config.toml
model = "autoregressive pixel model"
dataset = "pixel-art sprites of 400 made-up characters on tiled backdrops"
train_examples = 98750
image_size = 20
horizontal_flip = false
levels_per_channel = 8
vocab_size = 513
arch = "transformer_decoder"
width = 192
layers = 10
norm = "layernorm"
norm_position = "pre"
activation = "silu"
mlp_ratio = 3
head_dim = 16
fused_qkv = true
bias = "all"
qk_norm = false
parallel_block = false
inner_norm = false
positions = "learned"
tie_embeddings = false
init = "torch_default"
residual_init = "zero_last"
optimizer = "cautious_adamw"
lr = 0.00099
beta1 = 0.9
beta2 = 0.999
eps = 1e-08
grad_clip = 0.5
steps = 15400
batch_size = 128
epochs = 20.0
lr_schedule = "linear"
final_lr_fraction = 0.1
warmup_steps = 3080
weight_decay = 0.1
Rows from block 7 of a small autoregressive pixel model, named by matrix and row number. Rows with one number belong to one neuron. Each number is 500 + 50 x the weight over its row's rms, rounded and kept within 0 to 999. All counts start at 0. Numbers have three digits each. After the name is the row's rms in percent of the matrix's.
Before each neuron's rows are labels from the 100 images, of 14976, where the neuron reaches its highest value: "top examples" is what is common among them. Only what is clearly more common there than usual is listed. The data: pixel-art sprites of 400 made-up characters on tiled backdrops. In brackets: how many of the 100.
# fc1: MLP up (model.blocks.7.mlp.fc1.weight, 576x192), inputs 0-191
# fc2: MLP down (model.blocks.7.mlp.fc2.weight, 192x576, transposed), outputs 0-191

top examples: green (87)
fc1.531 092:526472449417522534418536452494580499500493489459445509495542446555489595524478488429587373424524487477528447485456457522548506521445325593579492453495418503524485544495527605580453526463464582531442542451543465472464502479468447521431479588576486456516546532504516540542483465530534472520505456535462495619467540516517593525490554508571572568403490538471475555506501559539540535393547571564508463473415551522478520573505546523544507462513417431503390530410513533457465466530570488423452456464539494464422513591601568475465484458557520513523494550536469446509570576451501520453
fc2.531 095:399539467527499443489528529619457525506474550494542479567452517517490521413556530520470583591532447450488454395530547542535444515638538494511548521523524497510506376587495514456537488534485494536506525584433449477546388531523446434555475470497524519564477400466538505494548523477472522460457601456552527395534494459449359510443519512503493529476478394478537497514531490553427589517468452501501601524493461508485488379495522432624566547501501606511504425522479440496457418461498523533494396428583439454512455450472510527573518532492504454611511530497559529489487540556460510553

top examples: teal (66); green (31)
fc1.394 088:439515457428524407499444522498596500521472430475436506485643470524465492469500466519513481487497527515513482448540397512441534560508521539386523405436512541566523461521496501557532479549451524585468460586451479461539528523512602455551529552521440548446453531541472543509492560554540522505485456549561464518615520441482519558527495527541617489492425480484471383515568573454492477342554371638536541480541468519400493600560423456559494482475517461471524379502555513508529523499592424518480523427427501549458456488485523462464514548491496579490422462482470508462530528505464505500
fc2.394 099:589444634557450582437432534508403488515547555469435462542490539530450512480534559492439509525447495523547516528449430403566416580451504482538552566537526503526565523438540410410505503447485468503513519579505528505553459513518512459480467496603514501441469479552496490491576448380440604510482592474549493566412479561479486459516561451505492463506525511582472530587430472476493666522484532473500486540485513474550544481537475523418519500568461478462491599376538449483520470507403491433570510482460501399430458492510433479572517527534524497460507487542476571524455368545495455523

top examples: teal (54)
fc1.549 104:492502483441405528584510565480558472436588517492431510517420571494412538520514478539573532543485534450477494554524489586478376417472495550564477503434431478454534543623513489555453573567484593474513563569471478499506502403462516461552571504556471420526465442460491442476596484595484520494486442465437485484531481542415540526523578537545554552381463505504506556428526493551491495496588435589461485369510481514508503567467562444499450456553530426443440503413538476463461515455543469488450519541660488521506540459482557468413464535458520513431460523551521545486526530459566501560
fc2.549 096:459569489523559533473495467547609557518412397479511487532465430417503560508504560447512448557541475502489570392527457499537551516517466482460556542572438516484479493500538556486494521486414525469452516577520473566541486500506515585539479515500508476528475411488569480456514472431571482633438461486446443505577434488528553518507463411534431462393532442518438511589475493423459627577483549461425474496450542497526527555569486372455636505494498551499468507548540545482479512567552482496438429434435527507497495503506585568562534499554451499495471572354515438483542415490565461454

top examples: green (27)
fc1.553 100:470444485455504416619498570424438540496567511518484549512523442567450494440359505508517520522402503443401464541548439510468530536535577502488462519522520367564459634531621510556533470534531551478498541510548559463524525501512539572502459533418501486474544514566548533481550549580408351540512446470469532535469511433520495527433482408587539459527479574510490519521593543597531535420511472600469493460482526577503537502503513500533429491404533409484456534480536485517446485469536418506456478507490548463442455525482473409468533470481501548492424454488540518581583450459461435483
fc2.553 106:498529477483494536506563494467528474502576503544517547527440544460517501499564450430428558504536432566478441493484516490430578495482432525486492540566472526487500368543523593522525527478483437585529486527534521463518502524443534466438439441538544523560499495402503440469465407533425563440423555514573391427647488486524480463471541550513546530434530436500539470461539518530459585638462576435523595480465511480502491404502537420547564536511511548511502457483482408409441442444567501576517422489495482523544553497378515539487604541528508510541618510495593543460427472545532432514

top examples: teal (30)
fc1.90 099:519514421491484461530494540485510564501486438512485453527533517530434562414452489510598427493527555493387501459483480478417516546422439472463472437505445543529484536495477523573416530520517512495490516544511516590445549538527516420451555578496470420565540492454525463500474627458566522552590519585380550491463516548505526511574550376434516530523549518528536444494506609558495495372525612459437413478460550581490463520490484580518463553476563446533430590459501524503510446495466503500462506427477494491522461563569450539460469534542543402418519371586447582538532485554528524543
fc2.90 108:405487557529474586522465549513457438453408523605529588500432572499465493528436567464396511525467526452548451539530504463476535490475524519488528523482461422488454504493461494431643485469503494443512560656541483510413562470537531500441481518479446552468579521469414524501609474588465428504604451458536495570492499418486494482422613456552523492528426506450529461454511485467475429531546452511598493528445527538470496491471452520449455513468443509513488435613535482565458554515498454586488521537518526450463490560486521528477499521531450625592519486504605371565500485434453462476

top examples: black (68)
fc1.173 103:522593405524410489490447458595508513528455557557559508503504487506435577580397476523560474496451459512535424502611463510477491499569414509487478496473499495497379459503509580585463559474433627554515627453560554468495498573488490505576605529489440479516478511561458522421501544540462426512434525489476479454543473482550567493513499471490596471497510523466548517576548574469580477435461475503471513408493411467451472467476528491597524605410531426489418488497506482549390541512505482395397482525513496537475483410516511560494549502473514558487536523540490428425598560503511497527
fc2.173 104:514523534497592516465622540480429535507524492447491529541509467503494459377574578470498470499591468402505504512520511492408505488480493473461477432489473570492537543492490446449527462554481397437510509573393489496526484499515556503513445527621510526452517559451533531486434544503448593478505453578533398489453499470479395500481424559474449506523484438516454542422489356600474470471560527569426500497552504553470455544506457501470525343550449579529519472501479585485529387481528495524528495450520568529481565554626554458493478576529490474534473599477486518603404473505467522461

top examples: green (44); purple (26)
fc1.189 111:511443573536544570520432547543492522542444510489487444450614498431478499430531545411554430466501536450598477501464450503481534570522454569575520467391426525540507469469503509510465501613449542516486421584405506491584507489414517438486545550515450439446492507440557507397491484491465455523535550476454474558572459504454503549496571447514512553400468549475505537535548522585534509445615468412443497435607480501422467463533429598547482439457418497526512429522560515580471508486468517465430527497446469481530468538579518623550473592555423573511515486526542529458549481434483570509
fc2.189 110:496549545489456416440507538396596550467516542519425515506437483551483472393475489509520438553430579541468489593438390415578496494514588440532501529630485482459492532474468488514551547466430564544495508500489567511482554534524455578515481596515547479550477531453575559543507572568511452495546583561482486401471515487449546506437504484445522538520520584505451490498537427571507591539502453516554459462437477462513529448478468556529553562459411537410478520565505502482466509490508427555454531380530505471386445420503431348530590477534499458428471421530484524470500491552464538517

top examples: teal (53); grey (33)
fc1.542 101:504590531479487406433539581486610482529503543391521463632619526538405474485490548548492521500562646511468451512530431440493553537475516489495417442477424507524543511496523560530543411556503540531475511466540514431533552437466530416480479576479414521483540378558493546455473460458543461573542427597623382489611525580511473514499501539530520529480464511525478441538499584496542517452506489554508488461520500535408528532552416505481520433509428483562416441477476466450534529406530520492528480470450445550503547467548456456581553490477465538544486479519442548472454536448461497436
fc2.542 100:507470464472486567460456478492363523506549484505466457537389487523425513515537456414436526482469446533418570463541388451540537448532535546522552607435505504466455574504524461499519476453434567544496459521418477549473424488502508488498470470515596473543576544519470542504514493509484506419436537490413563480436492539555453519585416399474568457522516492573506496556531403476489533466403529499508517465492521516556510554422464487408420424593582511502538509500510488500416539639448558550441594597559539451512459525473502573523484490504562541499549643554520430480508500446532544443

top examples: green (32); grey (26)
fc1.171 091:527421473485455491529516483523510518569615603411524504454537556491528517553557568509523549537530524460514443523443503505580438496514513557566496574517479579568562426447456539525482468488490534566383603526423567526536481524529518566521490502549424496445476461480544519443619467469479553398565436488450495447589470471447476451507501525543507482496571616439512531446462411530452544423606522559446488413516585554499531452565504555406519484411437384470446466415490399446543451446457508471463442487517583491480497531467515487466532549548507544446441521547489422432526463475510538464
fc2.171 087:546468498445540494450500450514425389399427467555417497421461470484471409452454431440499552506446513451440516427634525443500463423525510585555471519423530501578507508550540530603500569504448522466500470473528536460478585502566550469484452433599563415521436409484525488558503509526485428471525603513513480566438548515568487504533534417523537440507426411599487534586523576541481533520421503520549546543480443445523503502469480549583479505449534452437547476502504536582481572503531523562506516450573507507566417508566446474499428549485524551532565396567520556576509449524532510451

top examples: teal (26)
fc1.144 101:550521628506495432484529623526566435537452536386503518510566471536459428424507410444493437519536573479455504530496491573447533599525521413400555544567461482520493512465600522514511513471519450538539465583507416392500363543467541486572542524533509435476543500453476495559473461545423401513518478494614469579562532492376491402576452451536504493526521496480564483529449492505486464520549553563455560506518482484463387551453448620580461458525550463491467420489457431520507531499502487540515497417493590497478497489527537478525484516445485553552546561585554543522499464508506479508
fc2.144 113:498573491523505589664487522492536466538548578438500428459504561383462530526412565475516560477498493485551537527421510608513405437428499599535405527475430522485564495516478448598520508508492407529480508433445490498506493563525529545528448497550589470500520523422450419460508564448438490572530466548482481512535484486542441474415534550449509499393496549530516583526426517590492504459559471541497574425473499474481450467504507345533453514442588430511436453477478603521518485469473570517488444472489490491555537514486484417394522530494553448524562500441522481499569549437536468574

top examples: black (70); large (65)
fc1.106 093:560491473430497544453451535418588469540394421420452442449519547487486534532521496494512451554472479450522548388530520464503433564490485441525502528592467519491560481547485451548473520524595534510384435457457527548534516461464540483530457512440578561452515495466474552486535483394490481456445439518501527425424475562512596566523482516535538498540465609418558481552509613574445575483494501527570561454461440479489569642436531515398537528562475474483497511471528525488562526478506469488479538451613512466524502554478439483495601493457426568523620590487448427517492511555551554576
fc2.106 088:451461533529542449467453482505484488502627481460450475512403530556526498513551528521451545436556477520509536502480310526575583548628515498565460543475399466445363442519461534469513529474424499507530563454505451506500541432513444515502457431599540489465486510577505471544546521477591462524494517442528464499437487557432416554499517548410531517498547437503417509540557385473433546558568483497525642478601491491477410441471475469617538503517468511429549409472470477536544486504560555471492472517506478470580502486554512500569504493519546513523410464525561486441466560484561476531

top examples: teal (46); black (32)
fc1.460 101:493432470586475466549450558478553483561526516496434482396552567529457459447505466480585521442539511550476432487433453522456467539382482553493477566461531534546609527486542601533535461574416540526394493567342477493510483527506483542430505546507455528476511510486459491522465523543516529420485452516539501482468501553477411443529466514569541568454548525501502561536531526504448489383498467542459580474566489562501469458477489440627511510345533433480387413516541486503513457530536535545421534471603526579503495489532562488504512477492521532403456464567534506391505558412437539507
fc2.460 104:517510442547518484532515450581472534435415517600507464526478426460453511451498437456508612513452542535489455514559499517483520473487534469535499375503506496527484545510472422367457493495538538495647476569517527508532468491522514463504534521522542546515456495541479515558473563528544464517573557568464491486457525515525563446479498467466485457497526492553424429452542516443493420468424579513459399558519508502515574541435496512402429487593378616575525565482414547458501503558473532454496507517433440373546459546525487448556423509533433542421522488485477484652567431498561607473

top examples: green (63); purple (35)
fc1.488 105:488524616437547503472426565493546477512576514513450499505593452531470543463467484464512527511578499418470534485483513548513469531551451511596569480564496512483506455540513518555468495430411462427431523616399445559490427519470525521508490503572485532466483497426554444601568505498463481476536549464444641537477485455460468489416489476492464579487557547418525493509496563541501405494542410532488504449483386491437508563519572555549530512361552467459557469476634527505457443446461407514445537387473493489447467551533526609470476495566550565431527432539481440517541514477517565536
fc2.488 112:496534485466435477462524554475474476542517555547550511514516539555503552522466436488525547493453531604526435507508433428458467502545433456583538501439538469494518550427460527507533519468491460644511454385510569585481497464547462526514431470479558488521447544530434399449483547565482442442443527564494393389503491565502542484615349535528483528445426488477557423476489494426541568511414508533504493491531559425479499460523425486502471604565570553511537466437453460506467544440601554478575494516497546604437524485449455490432489460473567521562585497545545505474505510512538596391

top examples: black (52)
fc1.203 102:549479540468501384442485623477594438493512547456467453446589492528495464482574442491519516482549485527501471481475495470425539523400531531487539498480519511571579515580536503519488560541368483594446443564411481471527488469503537441468501517553505457555447475488540478550542499509399499534497568527449523497486486408568486444555460540500451460402606480504570492482644500486485604419518504520520466494593518519515449520495483481540453464464516414494403456522486501409567454463547504502535610436479598435466543525504579418454490490493420611435535500549496545447557429425468444467
fc2.203 110:509476471574535612546519479518475603535446504537557516484438484452503551463525524437581481489456486473471487540519508473448471459522526398531463457583477588537539502506464381449533472472550466392619487520489555572575505517533500480455513578509553531521499422420580521449528532500461486483465464624488469487561435495459477526357459477522453520465457481480382521486436495498478391513520417521544431453537512492553561544545530508421525468491532593520560509531470584483421472599442529442564537406445468488518545481499527484547401443539496465493613369513467597554542488508503476485

top examples: green (53)
fc1.271 094:531496484463401413524485466521601500531499436468527462460656476535445545446490488422516472446498531480554458462476452470582468484474507462493558462577498556510571551499518515478602434491536519503434501502561525559563498505432526548591597544472442431552474561456476539465510511514458527476482529520507453534580520475497472528511498507632525532446496539459444508537543583480521459546606440552494462491417476509521535543374524469529422491549418498565478467559549488455425538482428466413589585450454562428470538485432582502452452446565471398474572487557402472431556457409488509570
fc2.271 088:503468510480556480536487578454463494503478552602626554541519498494580456524510607671510526521582545529502542489550573575446520543469503483428507488543503409462443545392499478481468575467525439491529456411496442408523472544536463561504467500572465465460427514445489445518504436436528559541523435540456525446447518503528519510521471522524419555516530394517560491434510588454415525495427526533484538432532437470485537478535370488415491451510497452541511470438507480522566469422575549465397457568436437569485458536499598525531552415477455532584494530539476488454511452458435571527